Weights of a small encoder-decoder audio transcriber.
Model: 7.64M parameters, mfcc input, encoder depths [10], encoder widths [128], decoder width 256, decoder norm layernorm, decoder activation squared_relu.
Training: muon at rate 0.0095, 35400 steps.
Data: trained on babble in 24 made-up languages, each with its own sounds, syllables and stress or tones, from a formant synthesiser, 39062 training examples, 116.0 epochs.
Rows from block 4 of the text decoder, named by matrix and row number. Rows with one number belong to one neuron. Each number is 500 + 40 x the weight over its row's rms, rounded and kept within 0 to 999. All counts start at 0. Numbers have three digits each. After the name is the row's rms in percent of the matrix's.
# fc1: MLP up (decoder.blocks.4.mlp.fc1.weight, 1024x256), inputs 172-255
# fc2: MLP down (decoder.blocks.4.mlp.fc2.weight, 256x1024, transposed), outputs 172-255
fc1.280 104:501522472428508512546432516492536515517550435457459485538519532522477439519509538449512522524537487525560493487418466526428539537513599504530515449529468531519523475462461475476514502494489494514528514474449489468478536537490420391495515504461529527498
fc2.280 094:467498483501577489521496406547488497517525443500426517498486535484445441535518427537465414520553488454461484437516471512497546542502405517551565559467480466475467477484556581457468493538557474472476449484500507568408550503506491457489493477520557466452
fc1.281 089:574452519441533440500532430514547483461539550441520534450525501428520458472481495438448567497493470494529547434528489469500545466515520555456431510450463545486514465500489529573483511535522559528470461537509411479463558456442482454548590503434503537472
fc2.281 089:488472493469501434573506525471577542486491424504454509506582504445508536534454484446555443465486504438482500553571521507550445496546472508484418507492496600541536472455518526483423546501567496557504510495546502475540495469517440557594511558478469542455
fc1.282 103:400456491434473541526501486535439611516567474450529459484515527573550495497506534554510465487515493519463543520498459511511524502463588517476566517565427484509469548526476458532549524492527483511555513479524433471532556514570495501446518516419497471510
fc2.282 132:512496471490488503439515513515555507487502590532494511521485597517453489517470468495529476468457562544498516496552497494536451551497460504574501456498505550510439462519497421428547556468509472525430427464549519480523578499436509580519516452473535525520
fc1.283 097:518448520477550564434551477403495508532513462572479469510588489538501474507493511502560495447524480525510509496502444501469466472536560436525538526508472457571472575438533568508495496468449490513492481416538517508500455537539526542409452416482471568543
fc2.283 099:506550493477417439527484518507552481477478525506543534461479410522516531475480490435454461540499481512443617559492520553486512581520553462455418527491526484497543515522505503481457514495460449510471544530520467475469558511522483548506506538591561467489
fc1.284 102:498476509480509415513454422576495571485477515497518532481529447478490433406423538493483480524439496468569481490468541524531525518531472507505553492569454529518545479524577520449453513496462470515454529487502465478457431471461561491478546479513513461471
fc2.284 092:413450511501568510558492481518513512506514471475507496537501465530553423507509477497528479562517462515570474536467464488463527512497596502456463483450453511470549457473508541439589495469524538475419464499475429544491523431562527556569497550490478523572
fc1.285 092:506469463588527449495487532432434497454523484494605529467544511450404552516489515509542530513524535476449499556457528495524518445499481516525534487536473530483464555519462498528517529571490486480464539488564480531472590504441578503487486528547554480543
fc2.285 089:512498537489520483418483516458516536488423522528521433548570463459541551466510449482494483545506466550567492497459442477500480494491497556576526499543479559468559519552407448491518507522434469475510502532526525510470525511455529519542445521568512457482
fc1.286 085:526495497509473536492425489417512552476488534459544449428560457415508463540475508469511509463570561522515484493405474516417554501543536440450485536530512463536426507548488458508566457505477454558539538479530521446460458585486484510490469481491557541465
fc2.286 083:519591483469455572533566487483507485454483511489503508446531488502451459480458504514457574545475496525499472485529491517463477560470514471573442504503500525543516449522542534432482445587567503463504471552526488543513540472479492520503510561463465502456
fc1.287 096:508487500541557475544526481467531483473525538587588491443538472446471458510458526485498514453500504450462543548467469467524515472551482491528481574467494436440507442499551450471449484525574473451496480464531528532522462562503521521524477562471528501469
fc2.287 099:558475470559469460546560509587568517462477519492584466499453524505477458489507486449562456525425539504515570464494472552459467454563520480466487520558468542476500510442516506560456455487490444518498474446521510478537529504452508501519522531464569481432
fc1.288 107:535494525500534573442427491537423527480428529507411527500551495532478440486515546485467477526554476496478566546497504547530440412472517468482527521465454464592480539421459455433531478532510458517520455484443574546529543581527479446559464565482491519460
fc2.288 107:522479476442480494446510446554536492502474568479411525473549561521523498458459448507560453477443522542503492472481544576476408494489511547528532441535503510542560415477512474480481509539445493455469507498503454518500565540486493486440548466489456466428
fc1.289 100:551521408461458460504458556536512439476470510550540530541504495460490463429488446471496479470485442536558527485468515563519528500525410535537488513512496544543520445504478512521356518499448512486534543492490488508442511547496494451526595569494563540516
fc2.289 093:547522448435513450456562491520447477392528561567535507482600455522464483415459529462508472500478533477510463530483559508451455505554452550516523551508411457532474528472544542555349515558524511508521475510535538446493487490513475489490476542492456541480
fc1.290 091:506421505452529499540524492447535481539542527499492483419467453497440446525489520517503509513560527557569456552479513422519560517498484451554486441452611457515508547475476443461502376438496575532522523552496505535513471548501500497477513404527488457452
fc2.290 100:576540564514493493557526503475504540522469520551547462420512519558507506508511508502496516535464492529451416507496516488479500535464501526494554466454501522469500513473436456459533578465516364428447507399429576500498517473549465472531556462510471438525
fc1.291 077:506534495465396574543506508477515525455517514460516478462540527481408492456482452463510427512525530421548566570554487446541466520449477542508556458525449484586467499473544543509471509488497460413480549539517454456501467514539478459462500474461564540474
fc2.291 083:507525487551514523520448491500499512510559498479467463506471467523547495466480520483461489455499518507520507527566549542491574474511464487548509449569409556405481528550490485453494543502459458588549533506476504461478550448518478448520520533531441533500
fc1.292 102:505491594490434517514546395429522493453515508510507501472421508452474472502471495537458505469536538564538519458463516517457486524478570553442457449524601449367469477508514470503493541494516488536434442487513513468526518521556559490584491582513494481513
fc2.292 099:486476470386517464474472469482487528403502497513509523458513421547501531502446481569550519542507449531505480555463469504500549556501501526493552523511465439518487471496509482533498541501506459556566483494479442504507449518445496477458503424545492527490
fc1.293 084:435518493498439390481466528532466531548539409533518391478486514413524526566464551516475494493475514508495487359558529527432505507465479473546480556490535496493482506471542555455501471557512487484520559453464495543507492525478521570530498526524476496528
fc2.293 088:439572522451468522370450471499555505546427409496436469455551514530556559465446470480514428498540545437533542548583508458518473418524533486468543453516527508470501480490512530511527571568444544567507490509511525476523483509501564476493490577490435458477
fc1.294 084:474491529459582477528570541537481505496476553491554477520505559438525558464448514470531514554522515513528468467502480485509436474472487569560506427450483509486463564512495514509439571488566449446567425465441470528423535516502528536468485530528488506485
fc2.294 087:480538492531463477511503516552465464476502545466415486596448504472566510581503523453533490481449502481422483494528481470486470503543427503515498489548486511483415493415482523431545531481527525511526466539519518485501521447507501521462524481545481467496
fc1.295 130:500545546463555534542480423611487478514479507513528520515535464459507507527548536536470489562483451442546525525457531550463513450562509522526573473509527473515491427500506479448440535543496436496518513478532559513501582532481454491445502489466496509507
fc2.295 143:530461590442499449482436525492522525446460492548490490478524464471477518507496456461461520517535439503474475563507470556501488544534510476492512565459484488537571449473463461534388468474529553506435495522519548498407497553536629494563522572525525513489
fc1.296 096:461525503545504535516387506512569466514522436547492451506523525505427540435521462560529495545499423511452483506492451485519498549496470472553448452508407506507485480456496547529417516550424447524509534503494426538556481499524482516474565474546499532443
fc2.296 103:549557485559497572484496518435471477566470488558502443549461502540544429445494472482500419436459409447447537459481581512524536500640517464494548491533580492502471394432474552529537502563457517471467504502523445494510544432462542492515449497486425503492
fc1.297 095:488483559467536486458529537461490512537514492557403469538527506497560492417493491502500467509538477509475410480474535470559475476463514494453498439441497488491472556487545473489536470506554458511503546479607456563514529453469434467595466491511515538518
fc2.297 104:466495561513517555447509491517470506608537501566493467478468451529476513510558486497502527499495454535525487473489462411502480490566528496515449473546514463476488510522519495502436546557514447499498531405488478543531514497507485468452487571533460507520
fc1.298 107:579501567498509462451555519500484467508489481503508505487498555433520465455480480577446479522483487480399502521478478490517498547505502538512471493444499520529478535521447437552478479485521445479474524497454426446497502498455454544496421508442494544487
fc2.298 098:388589470499478383532558456510425538491519545535460468512547534529567461518501502480462448478492491530510484508550408537500512495494397551580491468407472478433476520450517490523497441464552501457548546494525495483494497440525541433523471423564512497534
fc1.299 095:470448458458482518475489492473474470535464491513444500495496492487430567531505560494537484439479507493518524515484522453488520488509419485514485553494473471459529466552524496432509588396398463489493451466518518464477439443476443504434484479437483475541
fc2.299 107:509479518511435515468474474496441514521484471474474569459465472588502473487554507481502510552486588527458507437511463422484484595486481563436487502501420518464528470449487545501525488449457507451498501531503506493499526486513549527522485474563492505549
fc1.300 103:456491533514561528478522504436403530483497456499448519494466547465497442488509540470445496514533459556506540507479499618480432564537512610519528474496495454497522517458480452501477443516525528502505474507506515588463473514465534451470514523492533499514
fc2.300 102:432539554509506482529558539575460548512554492497500585529469506546519496479522398564479449485533446523558497448415471486479480461491487448570527468455523480526551511500472557457491468534551500524555506532487507490467546445500532456474487549572510445500
fc1.301 097:532519474474488509486557553445451468487460463507543553475567421451438490445469474492477478468477446531504491537540443501393552481513546505487415488510519544523498459465589520528478475547474551461485471399541499464481481518534470545425545531581564563493
fc2.301 092:501508481441493537519478514530444537479551513430492457418475484577485519518507482549483491545509485519521524537516506523535446549558511493496453496493501502520517509426462464486542514543584501547553457478536524488577440526461512517480496457433510573466
fc1.302 089:432436580543485504483522554403481515457496542486486477467483449518486523498539491550527511517518531457498558506490536527505469480427482435497477502524557501569453540432491472524470465533447551492506495486474530547489448533508463510506514505481481504419
fc2.302 091:554439563457493477516578494529526472514509433535515525376481563444569522539454469517520489520483523465474535503457503455483446510540539516556513560546533527584493470452515542482546491486427484503502475499505490439530458525470507468544501533533506517468
fc1.303 091:576501462428401492507505465458509473504525528413450471501529556527470514453456554487482443541542568467550403450541518560471545501460436504484472448484545434515537543574512537454565455469537462513494505520483529481573435462540539624542512490540525466468
fc2.303 093:550520481523445481478508479569588539538501499460464461420477520527497463538493498541548466462464501475509472480470507507514475508462506520507578503457515480460556477588580541502496530526439524534544519524534507470527450483526458510500561503495479549451
fc1.304 092:435537478567440417479516555483422436553511457512453388573437481527541493424513545457490501580558517537498452448463494487505538512526553496554539491513490492447477485529545462497554452456534462524528541461520519503497483534451510548487464523527516441475
fc2.304 094:441505514453567509473541528525537513465501457477461479490499528510504496483464433509484549472564454448479526506500459545543511476501466492574490556466519522449584596537519520472547495569485487418521548489521442516456492530475514542537557502426519433584
fc1.305 094:477566529492504509493494508452474567520489439476492477509532543452474474486480503529482475520520456496543551513509526454516399439536526534497426484479509528471513495530559458517521513518532498460486509509510481473463525627456492452513509458536491476517
fc2.305 094:522508437482523558514474523522465651523433441501439504526477472487506535514518484471465453458477462527491497505459466495563495498446524531562535510445491488522568435538433504456523497536490492576510531464537495510524493484446517418545492550438470443535
fc1.306 112:503488451516443550530442468492473512516519462545483516505523534558518518503516506524539497520530479488519468462504514523506458466522512481541481525481484454479463522497458515455518456576477474496504473474513470536456487552479474453583461529554444548452
fc2.306 112:450471495440499508515491548521503436459555507422532540496514490500526535532529542452430534460447485484489524542484384451486550468548455510557516491462512490482490522449460529413503508482519464490490566514483483497432561515513531473514466459487494501482
fc1.307 102:433484550518504478588453488568512566452466430513489413544509506467552451426456428484464513501479517515497453474557520431433508482457543497485560496523427491470518569581511477506507496519437480493474503489514445488515503545475428500553515423485536432477
fc2.307 094:471497572588486476583486615456447553514435569551548467465523484485459472513464494439575433520492524535516547525481496473507538468525473447505522545497475517421563487501507548507443511447477458553457452488517513455530455519520535520602406520494484486452
fc1.308 098:518513510500499531494527532512445471469471553464504484451387465470437483492440476484480569501482554484501449493434490491512501503507512453481572546461520530467524500467485454530434516531540419522444485509506487477583517538458466573453497528500450523475
fc2.308 092:492569520504563466460517507576493431510507497469561545481403515497498483573459514489423526512449477550484535515470488496513495581486511467467535502565466503495503546484452530530550447495492518633454451534492452471504501524491508549490553506480524458473
fc1.309 118:496486490508520444519566498496453526528459500565483491501491504442527514494509474428539454492422472500493496525540535480556521531512561500440435492474501485511505477550516507460543490536519536493498499499510444505481478474487468472398461564500521433515
fc2.309 103:437565521500510550511510503553520495556427464457456491428519537470484441482520516513512484555508484491458512514435496547541468421445424507519602504465594416496569498538438445467517423492539495467489504458495445487522436477537472491438449549507455456460
fc1.310 111:500449566397476488554551486474561526550556555494457559491529540534518500454472476483599513511559448489478472565467561577526539468539529497476451544481488512582521517553501540598441492482500489496456504506508511486511526502552499478481438437477511554471
fc2.310 105:540501497490507528493465553520553455520507526501445558501542465599513412493491471493499438492455513516415515518571481504347564525474536456563529510528457497501512485568475582529542424456514525468529440484529582506501490492493485491486478487513504464533
fc1.311 091:458503507523516540518449521520527558508504501585544498540494531450478538499466496461502526509478500487546525520551506501462530499500515530519472510440466497515446511449568504572555472443511522468487521453467444534527440528515536462433472435506428459459
fc2.311 098:488458597408522522516480481487487552450529499507491437443534552495518475563412506489495534516445497450518501436455486593474489513531526522462457472465470512468488465451540511458567518498422515463440487473456493511498452485539500524429389526476478447524
fc1.312 101:572467495530507492468513485469505465531482531454457541521491515465571530469484492464565535518556514573571530512468478472460513479554498426477447567565407485523562490509506541421436573565475483492525494518501496489509522461535490489471504423498493489492
fc2.312 113:559543553422479474513458500591506462479465470435479479517508486494513519529518495515464591572433563488419503500493472548489444534560564511454536510519388491563488510454483466582480553510526501529497462549529455544471472523477509456471459468519456485505
fc1.313 103:487479528504428530484487478481419480377495606431536442528394437492514505509502537503562447460530534479488505482480539501486500494482550549486501481507435433479428472536496465499507541521421504550534477529481442502531499513580527453494475604470438506493
fc2.313 094:417535513499407488541450447479502494509511509503470544438452584491552478532512491519511450554561502505537515482563456485572511442484489480492456439514454468503498519460493502551543455492472509465578479475452429467563493478433505504478442451502492495493
fc1.314 096:447418484475463464503483543442462503474437548538500508498476561470525497427509407466457459493552522462483498482532540455456512501395489502438479609536481562512550470505524426501490568489555454491487411531485573503503545524493506459486445451523439518556
fc2.314 103:500428548507483518539482563559505468487487415494528504518483470439504560480490439501487505507536482476488447502532525475485561487561478480508613455502577473567470472506490436490417523539458478502392579571466456560467466510483543470516416433439510432555
fc1.315 106:557505487435550502522514527441460464547506504553474467590490528514502444504518448548507509374542487527481455561525537482501458448472541447507534464502400495588524538542611505491499579462527489568537519517480544461553499529452439496566506535510533501449
fc2.315 095:566475525497469578501467490468532529470472512505476547452424491505473465538509501502436510498518433528436467457461557502600519461488513498458419559483559523494453482476501451478498519512501476513515482560514453477487505449494534586481452518455543497478
fc1.316 107:569443487481464512552504496522539450435539521503443442453446526482534553536510514513473484448494471459497570434511424566575507521453469521457419505553491513488456506507474543479527535451514486517498452559567503556455535507495525443559549540467536520483
fc2.316 099:447462562541459502488528459569594411519542480532508524524527499485490490532442490547513496476449497465479541522560459523465507398561581484544512431477460508539441505528430489541525534545558559494536501428507427507485481456497457467472561441535490469472
fc1.317 112:486467476492490425469503442469590560438581482458415484566471503491497535544473530547481459468491590584438561527480529494456523505553502502514578498474539497403513527516573528502469528475494483476497516552515539554586580526518490526530538501446525485488
fc2.317 108:470428426472471538497473494519474503487516512535473510473506493508495526536500503513550487582549484500507485489596524517437451481511404515532518432490494532553544512513535506429532483535580485515512505475528480491472495526529502537469542540487544508446
fc1.318 080:538527491527500469482457519480516521518450509508453494484505418506446502549473517480512441522553438547474525536566559519519523529415534509537501462534534546536549489493563484452485504442493479526517505504493536424482501531539495498553520570448546499505
fc2.318 087:504498459446490483506530491486523525413532542489514415484481493527592455558563464507534519470473431459493597444524533432548464485470544487484473420440443478498541515527499463534475554420508490527457506507549539466471483534467609477555534531529467478519
fc1.319 090:513524487458498584497590479528516481500579549468521512465481545550483423502476489520514455526506538477499496514507443437537470559531423482455497496536457501524450515520489528452486432546483402449468502406373456461501525497454484469529478489495519542373
fc2.319 089:491499502504492551401544471534536549524554535501504442476474436450432545518540505412492538482482558466432451455540524499506550546525514476514466491509558500493504501550513509554469488521496542437580479471473516462472502514543501511492436421551505567486
fc1.320 091:510476514499477511480517457492464487499471525470540523496559466586513499523426497501469470425554459448552513558495441479498526536483597619537584553533512474402495505524480533477516527555550528435493526496510447541473417449480534554502553516493531511505
fc2.320 083:520493436452572428513512532466546472534525496494493535505567477531579537547487513463518526486510494475528524543503480457575495528530491493549498520553410553469464437485564492515572470588570540556493524470467558446445493463539511489525531449550529552526
fc1.321 095:504384513438463474509486625433497469458503513498550481531412526492476565506517486408521475463400494413495534535453470510483564425497552552497479458581535566513550446498518523473551522568511478455512473485514475577525512555451509442504490514543461479461
fc2.321 089:538453460473485536448533550556530483465475529480475461464421438505495563457456475527468526530489522558435460445521470536552522536506518544467544533490505437463580532532483488501406578511460529493499527517522515506462545517503457551486502497524453476498
fc1.322 089:559541541502512547482539535477565494518491499541541527525489532470481535438388496544607532536404452465490498481502490498467534472550541537470498448455495458529425562452527489521419536464485511486537508554527560449544475521464525531481554471540498488478
fc2.322 085:490409556532445520471544473468565482538480465462495495510476453534485500533518595501479517511534505465497496532574511596423542521515505532427514478486510511508436478535499525485496437454504535422502490485544481483448476454486433608520511582487514617542
fc1.323 103:543492459550449515406518482484517492536449492588490468545475574473516507457504444468481467513500532532500515537449501523583502455482492487532496470485478552460514504501541494486516486568536479507469512475532457462572467505559446353472476472388434554402
fc2.323 105:504573455556464544472515536565547490478522380487559540467520458533523566529477421468529474523495502596455486478529491569438497412482493477452521580423496544437527405527560501490541519521453560489485504544495480460544550422459500483468505515478440546493
fc1.324 107:549566584501502597511414515559456518495489498482519495552541530540509423525489509527540478511531475549447478406613457512405474545525436499515502556491464554569447558534534529535492433486491414532518447543448466417533451558534497508471540537547501511484
fc2.324 100:489502546531471470498453481478550474541444544448535484524415412467451454549499428541480564591461534506519531518511462533477524538504492465455434492454436514511495552524613506527457454450553528503504477534530496530547510481493495557525396530493530435570
fc1.325 110:513571528552455547467541451416516466576531493465513535414530503394529472483512514512516518581474449493469512559459441530493505441482595545531490496417469489505555497473506491500488481551510461548450538580547505493514517565524463488468502509567464466487
fc2.325 109:503483547518474451546489511494495482574529474522536535566445512435536472449493555521436498423504441545501532526516479480575441533474615542574523485513546499524474502546471513456458470468532529517548521519577486500476518492536510485485395444526486476546
fc1.326 118:553450434484521498581524611488504552503515495518545471482510467486590422488439522491579426488512436526488507511512498399519515452494561500464495493481476477467477620453506464469570492492520461533531536557519526554486453511495539522449492513470564458518
fc2.326 109:524527549475493586499528466462498487476538544423554473470496491491501517498491513522505463508534461574432527531517582438464324544505429560537497445546478549498503550529505504463493469506507564552516471537443521521525481502511439574459525567529494522457
fc1.327 092:553496498503509511527460463436371495451555466526509492587530485488540547463457505483526456584494495464491554451548483515438551498577424446515419548547482485473500466531469521458546573501430514549491535508539575495484478532436545548513450423547499504516
fc2.327 087:457467486471487498520465497508483464455533491468494519498540475515592520499444490501509504438507468486553432447561502443585484523450552556467549502528553509500538418526510500536437504562498513506433503489528465522416497521444479514440539570521558460520
fc1.328 094:472502506586474462475539508474450468519511484528557481538440540526461474418511531483541490512559468533554416534471480493499514529425516447484497536550509499535557393523462514466501568475570487478517577587484517458440487500442497503466480538581547526494
fc2.328 090:548484492438550520546550466502527374528460452550468489471549438474481488557480396459400428465510491562543430427420515539502491489525514497537470527500576506523520540572433478499550511517519566512563461495481494556469471482508531533520515551465480504472
fc1.329 120:489547437535440527443446507473500430421484474437556465525485425490485496473501516564444528467464502513488493497427533442519583452486456565551529473448455542509472438535529464514527573452495513539496547481531501478507477525490521479413547411438571422482
fc2.329 169:483499459487595524470466533444510465470533570513477499503574469519437442475485546529607499502477546571535513467499479574526484500522519476484473532489490525446503538514482529477520476519498433467509434517512506536519564580528436529554544468502493475539
fc1.330 091:487456489538503457489524426477545469491531589489514485450529476475580506450450543498578555516528488543515472459509540511455459517532446530516414492460494450519479479487522489478455488520549483508551500468454472499537472542516469570554451500464432519513
fc2.330 090:433451500492503531507444592411516511509550477493465505493518546487535516437484470529414450466541484549481461465489496465491522473510550569457461523529486539562536539538458451550534425485508564505443515538527520472470496572573531451460579523484492517487
fc1.331 090:433501534532508499454488500433488500518513572485521447512462457485469455557466492419470472500487576431536543477531495529517403505503449524571471473537499519535504542513420531510514572512539500482525491461504512451527568531523467392499394499506549541511
fc2.331 096:436452476532502480400521444499560477533528573492510466514486541482464523513414504513536472552511506405555418551512481546503499441578496524415560455470479480543510560460520527543473454446498544479465534593439519481501486496517547496503476515503477522510
fc1.332 082:463465490487638504554577504526484477524531492488506492444483558478476462531537483484441502464555431533532526501429461528539556572493489459533494445472477529495481506548561560465530433522541543516520547438479474452493527585466518503524457597426465427562
fc2.332 084:483535477567558520522533549414494484432525484523458457475490438514517489534540505496500502518450557493507489486455470430596444490434450496468547495485472528495551482460535483498523464457482474514540498458422451500515450537482513551555538452463532462444
fc1.333 101:521444536465475478511523500527499449493464568406516455509483482577524537526490527396463600466430512468495493472506511489515500516497515537562494489489436476525493516532467445489534517584453502494560445364457509492486461481479510523427471517433492470519
fc2.333 094:515466515523555532559441521467505407484465540532507554579496476566540510551403486484516601490461518468504484487489521514488510443494463540476468544556510426473539497485524517514534514533539537502460457530501442529478562464458393470456483560468446445540
fc1.334 085:509455518485493457530472538519435499522441468623473518509526499472451498471444564546469438513605461540540489523548492510569540519430491483540517401463472511420568497551491498466480462497554532439535546512457534501470505546524501489469500485451431480538
fc2.334 080:479497517497587457498543507505494550489423476541480554483507495507543535524533495535465560507532480473481390470466438435595484490529587495508536489456451501518518490481567489523565447482513517422468510494503517511542497449521482398479548487493437464530
fc1.335 090:477513530506493543546453481497499512460534439458464510465507380523539558553488468480502523485546497552597511491470497541492478535521467465469508497515449569538547501544544423517508541532470452466505501486558474565457450574554444462409438509482450585562
fc2.335 087:519485574502467544506510464535447508510541578488464424397557520519513498526558539520503436475484489500539495493535534484552506573421549501543570513464547483490505553541475431519472469495545526446508483445562537436500446502487455501467515556523584517465
fc1.336 106:443425552577511504514458527395473560520481558523550482576507511578528479520545526500490511493560543509504477477479411537557550488531424553546480509517419466496408537526535417550402522487455500495474455417502463511478480505405512494489541524479410559457
fc2.336 104:417435494485456529472489444514564533502534445515585537476530484504549492548460524572462507506578527509457567497511520491437430499510556407486466520548470485548474552468539441474538526528537512467477437513434502504545511519497504458459469467519453583440
fc1.337 100:547469447479488519540482492485534528506480502373534443478493554526475496432536534521508465513517444534508442490518519545533469487485550573468512451521427515402439462491447524533435431554493467553516500489527482550461499493479472552548531507496539519477
fc2.337 103:422488420483470490524562533500542473522465584393457495490529421453466496451424502485514488521546379564492459546486460512511448498503503440448499488479441462537485591488584506530476556592561555498497431549475493532500530519485512437539495514536445522503
fc1.338 098:441526479504475509527563486541459493578507528561507575512490467468530494426538492448472534483537477506476531469511522472485561506432460461457546483492498490407535438527435546489470489515561492582501406438535454532495544563591474509534492541414490482475
fc2.338 106:478510447488572515537511493505492509490486518495498475498489523525545515516483560491464474464580513488512519559564517506520503417512491526475457531481604499529497499506472504503491484531466487505487445532533524522500513559562523477492516580474502456496
fc1.339 109:527456419484414516565508560485513514529518561508506526526502518535472491534534460459480423540592537420487501538515508478465493507542504498533454507520483518544513460525511491517526525469567461486533464520506462572510496499516451451426454526520536455541
fc2.339 112:564528460511597449483427484537542444483427494585467503496467537511513491574460534522499546508540468477496442481450468428499418502498508497439445532504542530491506452512477558487537513565460539478496452434477479489546518445540472491503547491493554461406
fc1.340 107:507477498396474541421486498542523539534476509599483581532493402451410543463526486477501507501484515468530497564573462493510558483420508576551507467443490606574541486521475461446564454552537477490469506465528498496456443490523482542523573588525494505499
fc2.340 103:496493517487512478463502479535445518478512508541494535449519487467482518455491558505515478494499502429477428505610508507390515510540514501376510491523463543451566550493464496477503475556464485476531547462524485550521503489531531546473448525492448492512
fc1.341 088:489526486430478524451434463442439495495504515501491568476536489518464437482486544457497554470518545488426453516443419560520499582498509573443487591408562557470590507562480467515539430463510479508579500519532434491510504477480562420443505438505477570581
fc2.341 094:515536509540466490460446486390465531547519530521539545434477483522472506534447503535472605545506527528500514505489458561517431478539439471526452558451516490475525505534448460510527537504537531556538472514470516474488514494485484512503486513488394494535
fc1.342 107:497429509461485458448508479476500441557479479541540453528550502519544507458486544456483541498514574491480453547462477497533572548529419504547419469503522480529446529595536439439492559583506471481483501515526490517530517502410483491481468460507581637517
fc2.342 097:519516523585448470521569521549490510545572433454528497564442501537546520468499537483498518523445557460458527512491531426442542463525510412520378415504514544501433495485553440544423527544475503434496528496483461519468402461520518442534513567550514480486
fc1.343 101:545475529502562492513540594552576493448504505543508473438468519460485475560453490537539446479507493463469564543503573525511534534498457458495458470393476555549536422492532526473482458543539540548559407516511445463541465520522489486549427404485518545503
fc2.343 105:497579546529465520504507540487462516464494490538439524517427497517482509516526562459547513448458473516473549484522475472444548476462579434500516482477524428544549497463565430553516465510492586501482458457445471517513510471540526485522485420450530571483
fc1.344 088:495483517517481570519503491535545481473550540566527478563542518500520424519424509497486492515496513492449533533484447531496578517544505485463485583475467498505484468487469460544540526484505394482532522501539535525567458607468463504499434486525517536507
fc2.344 089:522539506589445510489444566532425349464530443504529575532496441543485492434475438556551490512526484464467475446522495618506447529518518473497504544518493520561434498535477449485516540506555525420409522576501506465514475479506574561496520510482500527488
fc1.345 102:472462484485425464492519463521547450522487536521531454510519480520530426529442491510518507454482541526550416469543468580478505515518459473523503474461476495527501501434506465522554471494534428506462547447413566615470549545491593519504551493496547520483
fc2.345 105:526495498517497532404495498602481537489514633469596476549483450513494490401478471540553573522526534492536515545478447570509462558536435489535452592502408452488455506538494433456497539455490477458474463447544520449524592509553504479454507461545539423397
fc1.346 103:497477556611546483461479551512514555488501448501432472467529510487526445537496508556548502510497435481483482469398478498489546549527449464511501515435537524455515598517522529458504580458548480452518487459513457464527478488567536463511484507518573565466
fc2.346 094:520490522507478482513542510529563446491440494421497473440460523446508543510451497462458557473477484454477475504503523561452464605533485443574532462477499496556501537534397514487501492553496479496486501491490510524549499483481522587424480487520465458455
fc1.347 092:493446545438472508495556492474507402474550487528447512458449464534512503448521518497473470494496475407553531503462513511494442533497534390538514512570511479477488514487509477481446494494514492468523619522507509475512524499501445567540505519515526507563
fc2.347 095:470467532469519481525524492536563486428429441530469437530495481483470485445478509438569465477526526509487569505566535503500507492484541503498520455465435566493530560430500484510484444533509509462545480501536462506470439491532554531543537460522454543482
fc1.348 104:445368512473493457445590527541483503432527434484532454539482531432446465533502438522501597490521508447503455551503491524467552537488533528571468500539471459484477477487474473594474569515510474462508441455477541519536565499537467519415490505480526504499
fc2.348 089:534529552489412529481536433475520505528542502498526434506501513462520484512551479429494527478439449506438512508547518466513439490451510485531498520497506529456549399493588534508493585535464479522494509410507484474589527546558533504459468521534569553505
fc1.349 098:476452414551512471417537452497471531487574514563531422493542456442503453534497498473527521471434507502495508498482494459504461568502571509484535505536505474587535483492554473470483549521535448558489559465455489488543440549517459531492628507470508497433
fc2.349 091:443499474490478491478490453526434501427540498511510438509532487476545575435465481518524511493491507519530453493564509414552542484570528513530473524458565510547559456479518581492496506530545455455490512515535551513489445459462448563514508521515467479442
fc1.350 095:494497549482527590528482486478445426471476512523476447534504462529509509506475449515462492517491478524498437548487559526422593541457556520529508480493499537512474513530511498498545548527513576445551514482509545572485510454482460516528538488467468538531
fc2.350 088:506490568499438530497508410530489534496484513513506403431446469451537461439514530526433475601551516509527570522500500519517455562487499498493470511545459544420530540448424498480443482531469541437495515480472465487468483484488438451510495462498456540551
fc1.351 095:537541517457517444522548529458450474501568551495546438496545437535558439489432474524592587540457460460443489508545496478545513471569478524469521496511465459446418486446494542520476439523528526457491518477558465493498486508476516512505621549469477447568
fc2.351 084:462549463543451480512593524459502385462454499489516509478525464465485538585509498468467492535497507437564527505591526484449560560496480562416530492527488525522518461524483507520426459495494552442430458461592465523550561446490456503524562579470515509569
fc1.352 104:509463443492478602452469464553446529465594503430482532485438479522483536526471495485538498438573473530563536471508452449450553563516525479480588467522474494513478509518458505515514564489496490470482492481527427519477504494489530473528467550428527480527
fc2.352 102:519474459479526483543459518556494461587526559526507546530500482547496538520565486518416508419567491511468509446544549420454488469473444547480499459426472514501545472491556526506443491469477502546482568464548522513485503435515500486463530447403557492471
fc1.353 106:515498529507436558542565440473548550552453451570481484520500493471435552516465536490554516601556473460532441533495461492515536517559487550470439448474510491503606490475516557513507484431495503445471578521523550539525491517409488482511503494515508403511
fc2.353 109:451556496448518551503453464461575521491534512438550519467423452521482532539446587507585457480561571462527435520540519468527433460486531469516533494491441473464557515595483508485453517506533542479580463464536507432491557537493461459533505493532537490511
fc1.354 091:518508496466472522510496473465580477518483509419508496602528480482431500455505551571477504563446483579485546438492529461491581544490476517470494476522451492575462507484595495490458443493482520513550537474522480516487595603469470492523479428504511448458
fc2.354 085:464493525492462537497458465495555555476497522480496475529472521492436534600495503519519493518458453536469590557545505413513478510548448507516431564471573501443507486525504547508526552479483599432535396507491501479530466495488506507475553475516507549551
fc1.355 087:494497463478435565546442490464494486489492500502519520486534483558479543428492514434477504479475494505577464502481450367445524502513487473474476517463449561455445498509478502520594573456492494533554506571473536481514562463563493498563546524552543525438
fc2.355 087:547484436525511439508447538497497469566511545467583458477514486513539477497559443533518499454590521538465486474527476566515493569478481546474522521494499489455563468543492483486517437471509448478420537490454586475476539541583519407536480472475521419530